From a checkpoint of a small spectrogram enhancement model.
Model: 4.07M parameters, log mel input, arch unet, norm batchnorm, activation relu.
Training: muon at rate 0.0032, 9600 steps.
Rows from block 3 of a small spectrogram enhancement model, named by matrix and row number. Rows with one number belong to one channel. Each number is 500 + 50 x the weight over its row's rms, rounded and kept within 0 to 999. All counts start at 0. Numbers have three digits each. After the name is the row's rms in percent of the matrix's.
After each channel's rows are labels from the 100 clips, of 14976, where the channel reaches its highest value: "peak on" is the class under the peak; "responds to" is what is common among them. Only what is clearly more common there than usual is listed. The data: synthesised sound scenes: up to three everyday sounds over a background. In brackets: how many of the 100.
# convs0: first 3x3 conv (model.mid.1.convs.0.weight, 256x256x3x3, each kernel summed), inputs 128-255
# convs1: second 3x3 conv (model.mid.1.convs.1.weight, 256x256x3x3, transposed, each kernel summed), outputs 128-255

convs0.62 106:561512459475526482417565497470501392591521506534566588486519480509426563547533493540482488415435455482472412538428583622577481538476464453506489500550483462461501476502494504379447539529509502512575520463412403511487479535515654571479471528497573510494447584555561522481566558544458522420529501475556441439511439587435549561554470518484417506529434458579508544487507567468497458522498
convs1.62 107:496382472549498522534472544502621540447395521484499584548397542453549496466502512544473493426567490476457529502495501516477472527456503464489492620533532423528512518526583456595472469433448549571414435482532466495501515573454519516492419507462504505482519427558536527496446422490483542516441441490524532496550582463443550517459536544514613504465481531402503432503533521529521515447477
peak on: howling (35)
responds to: muffled (low-pass) (62); howling (37); first sound: howling (32)

convs0.177 098:498629501524554431477462602441514471513502446414495584491503487442461471503479481422501502499528508529520500441546477517522557557533466499517577475573491532456495472530447526489435462506534424538504493596537426516452462467499585540478524422483498461532435509395588426441459534494445472487510584577537540540377496571528510458513507443566426487534477452579514557525615485447548510464467
convs1.177 106:421504556454400530570579516536594505490530532411512476501554523485529508535489469520473493481525467535502448490511543454530492542513614482508503450537507518461459464497656441448476589492496617507517500588556473605533502549539422494491496481568546510445413387587530534447524528541564491417520440499533525487549451506479553537518510503528476520539473522505499472506428502547488488466478
peak on: thunder (28)
responds to: muffled (low-pass) (40); crickets (34); thunder (28); first sound: thunder (26)

convs0.189 112:508480512491513466547568548612449491527447524465479591531516367479533555417487469483480523509516499504530465500479602520537507620505521483517531500497442517456393553550507452467385580509469582402510458540483502561443491498496555537420499449484513444418458523484540542491456444484632514540535483468528436502469448506498506524575486506502478484443574595510498440515422513459527555491459
convs1.189 109:404487521423665524542616530429497507474529479449516529469467548592534581480574455500600455508545489540538463486478444505419530422499442511540551476528539501511495430503531636387542460436414405500464512447500484478502579474513416464486529506482568511499444451450536440500464505541527524426524529552509604565514438462538504481455515562511525406490526518526437399506456551486451581625576
peak on: fly buzzing (29); church bell (27)
responds to: fly buzzing (32); church bell (31); first sound: church bell (27)

convs0.37 114:433502559437485519539541511549436471471526484541455514389456476585484546452534486613443513568402498540538535553400549444524482548398527404527586514529441507526468477499504446439531496601462420477609531484524428488535410452517592530498492604470496450503543490501534518473493474539543548461455495480514486492487600512512519517569488492440434528511409470526490600504460603476498406456553
convs1.37 108:454416449577445514511527429459555446635472540440505464546475464516437484508523536487560538550495500504462499455464498449522511494533489578465543542570549505547587517482523453473544467380466541562441463507519493473470530484487529486491507419457599521574425464507573488515492496484444492505428506546490548454572496462400551566497466526518633455430506475440458500490431505515543513450489
peak on: glass breaking (49)
responds to: glass breaking (58); first sound: glass breaking (52); crickets (32)

convs0.3 087:543571540489471531542512482522478528552514550506578514541480450531386540525548474453449430487555429429524466464481517482515503489503495451436400518491561514472491525486416487444553460491550515512466520468480464477511550549570499467553425544531560483536552509501527545518528514554502479603507476574397344492549434438482550487468418493439490524468547465532461499457479568554489410453514
convs1.3 092:549477498518493454456559405572472495479508508543524421521567503510559572554467481523437455566559562455494497543531518516619512539523572498543573481463517500578473536488489471560484458471520485555567468490620527496472509570422506482486454459476522537453574474485509488577465513458464571479422571486529526523488483571494561494504513491566538447509493446522442501491477517473518566557452
peak on: coughing (78)
responds to: coughing (80); first sound: coughing (72)

convs0.212 108:497499442483357426526532420488509513515367466520521481497409581451532512538567541568565527526549515440490519410522521570468438468511563516488446510462564609502636499490509504473515499496439426495482570398566524516578546471538548524469475387548564464541465542429575446511436493470503480547537522471418525519457482452498577491402481584415480439540542531494517543576491443466520442508571
convs1.212 106:539438470353500510481462479482494509542590565565541376527519500549504589412552511520544526429582463507563582521493474505518516550428431516499575543494495452490511513572498406549530510507607509538530454566470515462498520533547443488587512552445543558452557499531480473539541600572522522445398514582562507388547555566467471432602482474537525395470556473509471459460466474543450539518465
peak on: coughing (30)
responds to: coughing (44); first sound: coughing (37); waves (27)

convs0.132 107:546521479469484417519513417456559470360517368489522518439550507431510580553452427440543520481467445518467417591606601536480425508548481491499373560545499512470473502506495491479469463493576465556537401496541471451485523535490518531504437383567489496472461466475478423510506589479426536523489458481502477485499511514473528516445546614471456484545484558466445381521552479494521612514548
convs1.132 113:546503459502549479521508548517549460463535581517475441543433607471450489499522529516451540474628582480516611440428420413469418511500575519503619469444614496461555542559504516534512573549515602488496540489493590500565567466463481525429512531363527543515575592449474493417505479515563559481490473524521497571416444474489589423576552476527570382481462507534456507524526485515523367521476
peak on: thunder (30)
responds to: thunder (36); first sound: thunder (31)

convs0.47 088:491446496539557502547456469636471481495498470475472428438510487510503462482548450564486478621523416518504447526460510446492497472606505508513549494504485488477437514468512491475427523509507570466467521473539490456547489524443399540537470475506495427468456434464534488463558482448438532460486463516587568467490599575511555539502507551436463583531559460523548491419528554461495442499509
convs1.47 100:561527340533415485471514605448563479453519433549488490602514519482479508370540530495516600451424541603523608493448508428505580531541620441512508482531554614564522494489504396556585533509465455520514501489508527479561585568545456474501536528495511534529544521497472529574587473500520527421573498513563505513589416504436463503437522467509498533508490503422481501455513507631597451458487
peak on: glass breaking (38)
responds to: glass breaking (45); first sound: glass breaking (39); crickets (27)

convs0.9 106:450514513500464578397541398483442466441572552555492516541485477470481527479405488556506581489554487533383505534583439461544533475412471510499606495596486439494463429422582565444495502535488445516519481443523485469481451556552499506465549405476569532515557507591540423475469435494383511559472593539500526535458522558437508437492459476617534487490562457560540484498509549556505543442574
convs1.9 106:654450516526524519469534511472620509597440432409493414408537569498555381539492478458521445424510470488529496463429490460457506533529563519485471490593477607541524598540442433589387475447465555533474505437529521492482460511572496553435474476464496448483507519361475499511521466563503399522558447550501599499456531417508510491586561440462522479479456477467447554446490488441425479605464
peak on: howling (28)
responds to: howling (29); first sound: howling (26)

convs0.136 077:534545472441489466562499604499460539484459456554552513483463452482509544413520386542378453478558482553494487532542557430450585430512468480489537489481498538532432516523451506486517545512530435507572512466587485426528526559562497513435466590523513483510563512543482510506473439522485576520481553519614406539570419610568385561506497492424499482401581529494546552468523517549467535615666
convs1.136 123:519438460558545527451518457498405588451417475471519478504540496478469465453465576411449465574446450464487476519482573506529562521369561485466433538516447485579458474537495490417465535524473494561520527493530540401490539451434535488483485513505567513471586524429488438506495639417433470487481537519638454471546476468472560560541490541662441548519519516496530529382523450463507516445476
peak on: drum roll (37)
responds to: drum roll (41); first sound: drum roll (37)

convs0.129 107:492492555456528476519556553488465540396438508530587542579511457477495530475500503544367510591557508517491516522484470516489405643355500577425455476491552593563494496502577517547458446569516441500511555401547519431546532520525534474593451573514505499452571462531469487462564449484585495435561452537468521494431454408489460511433555537494455547501569481529459439522513555560500451493451
convs1.129 104:526524511585484440524425439502560475509474381533419473421535574536473477494533469547478431515424493455481438572574440419592610519567531458529495569587464457475488462506378415526594562510433452492485492573539443471479470497518549465512552416500524526434484589475573497535538549539395540477430420426566539579562529497516533438564508456526459407455536392519568565526509505471491493550619
peak on: glass breaking (35)
responds to: background: none (45); glass breaking (39); first sound: glass breaking (35)

convs0.46 095:529458518471442511529533532536503445469440485531481460454504478454515521537452482409546457528606431509488409607524464430343559591491463473506470504528589498528434498599572452471509605508535516497500481506482496607474479444555511500444487529604498492431512469473430448375459449543523505507508485495455526583513502473576518492502504408472508595570457544472490476554486448525539508504598
convs1.46 101:435477422526617525467510479549437565460495563463488461495505533561546482467553477510425524478400499523447495354452429440531430447535581497507537539503493427471504523447411484474463459531495554515526502567529520459471511575551576490457440475456553513502517495505486509516454536491473494620529458519483578438505444504505460466551487405484473352453442486562491487421518501561485463523587
peak on: howling (44)
responds to: howling (46); first sound: howling (42)

convs0.164 096:515439548530522624404517573477491455540439456532462438541523479522484471444534433425527564584526529502418539499469522462480538469486444540522444450541452435442544470550544483515499442437475476478550439421478364443515495471449414507462521553465497517492540516467513496574593524493591494488471481497529503559507598494544421500513489419467486498480508526495436581531514433457488556428507
convs1.164 110:420595513455515437563475470589512489487513508541483563369561516531523540470485635470492528598435458464483476451473560477543536490543512398459476460515399565499508449452465421564443574483493489506558557476544570534478567520539501509557484477542524441468511583511545522525561514519442463500522532464447551459481520498536571565523543511495508522569455469416593481513419534533468500564536
peak on: drum roll (26)
responds to: drum roll (30); first sound: drum roll (25)

convs0.185 094:470521445393450459485389522502490453421455528520517473512593531471527485536502518471546531581473460500445501538463595478459409623436531571444478532515512466523464588461540522616523495450513482439514437530394534510436471435479404482537435530432465495520516585594529511492478492466638563435609532471488372465512442425465533489561447565514475503474476530459500446478472402442535525514502
convs1.185 087:505472549548570623445555525523593480536533475543550533486526496455507489467559458478501388490542514536494454452432515489552470443484603484417532479466554593498521460395495485530478434540421502520499436519545421602472500516495521535495416428528485441502487456540547490512480553533422503447451451497489485559504554476483439536430586512544473483602474481494438402459419480461435545538476
peak on: fly buzzing (50)
responds to: fly buzzing (51); first sound: fly buzzing (47)

convs0.187 102:474430449509480551506482565446544433416386456501472472570532556535436510533547429459511545599510503456522426446498476414562509513541506522527518612568529469508439454478500467488483474500439554520526520590536412431450506566540489439513474471539450467425576541487468536429478451518390445481454488466480510512558601558465514500526562484562546543414494529426493468553561426431480425418553
convs1.187 098:511525426393467498494485408547467481530546576540467412429485467555593468495522547484492543385486508515501510474519503472497464528403479449475526355482475509463493483529544450478534536493532537443404554499516556504503587438593478524496511469600594455539499557519517478564455526526541560464503571476452543547426470495617505517537471505505493417579504493526564582436455491558475517464530
peak on: drum roll (43)
responds to: drum roll (46); first sound: drum roll (41)

convs0.159 106:573491466486445480530482376438551489375507472477555497528576601528419534488548448440554555509489623480557425609487589462442502470566479457566400586507478546465476543447505429457500505514602540471503473564556501479526501572531502509523425424539552468509455480452527446558547638433441519500479448517468489393504439503425582511485438542501411540551537471448493399492483433546476583483575
convs1.159 107:556451460496604481468530529526383444421481560509468527493526465469444510518479578486526527410515557457550533322505439440516529597467582486530539421399534493585482480512504563528470527450479622546508503388477464468526504525422537503506455508370461527513508519515456518448478415515487523508555555525506558564495507418513494432588547460529493453472436481562386502484506582517528456533475
peak on: fly buzzing (42)
responds to: fly buzzing (42); first sound: fly buzzing (38)

convs0.70 099:527505541512521405599517449583522468475560506438577470540479573506482508496521479506498428443525501448514399544443596443425575471546465450485382488526427557521402525505485494550511461476512437489519457530475529484523453558493522490507434544493403464430473524389485600515446454561503453504496529459459440380432460571571440596471511457445497508440488553441430532518444523475474519503525
convs1.70 102:558420517517458534419422544446476528467458468533515547527519494531482482531478539505446534510573550559561501532539473514459554503471502480374586482495616470444498509511489473526508559550529555504504547542520487452590586498510487518411456467547516543544568528455461416530460487455502507548479541541511493524537488428451563500510479526431520450504520512548439440469492528574496536471514
peak on: coughing (58)
responds to: coughing (61); first sound: coughing (52); background: none (47)

convs0.156 121:503538460517442515512578494514455468491527512407483600461527449531392517484458409591477510475506584491468461429462464577554470544534460422448499512504443475468511478484561465402409536500533518500543496484480437458455497494475756517493569546453514487455477601494450491396502438531476498455412553482487481452540494547486512528492496462487486568511471486526462473478567513460491447554508
convs1.156 114:389418525520616511535556579495523484463478523511508494553445469479529528558513402478561503439471543538445467472468505558516514482552512564461534530476477516529509522515522502498475492452508571581439438435482518513550624515595477437552496458423574546437471396544565541517444519501484529543452505497532550508561509501531439493519568590457574519456478477477490450498424553509538533518486
peak on: thunder (27)
responds to: muffled (low-pass) (72); thunder (30); first sound: thunder (25)

convs0.90 092:446477515495572525443516491564533446405441429461554520616597542623467514449664498449526527551509558499497385487493512457463534474622474393544491561507432518434442480471481521499437480460488547482443434523504421384576519507562512462539447478575473448466501464490447510415505551599521463592437506601437543449493531539368528556399490500491544510474480495501460426623508546493451459521482
convs1.90 098:470464517522439454593518521513373463518538522545376521502475428494615458548414581488513478462547582479544519458507469500506526495449457482490531452453512402576464587577524497490550604533499572487405529484506565502508523485495445569455502465446530509517436549520522514537419478483531536523514525525479517615381445451597544475564584462441467460473479510595330491466504448546447526450467
peak on: fly buzzing (55)
responds to: fly buzzing (57); first sound: fly buzzing (51)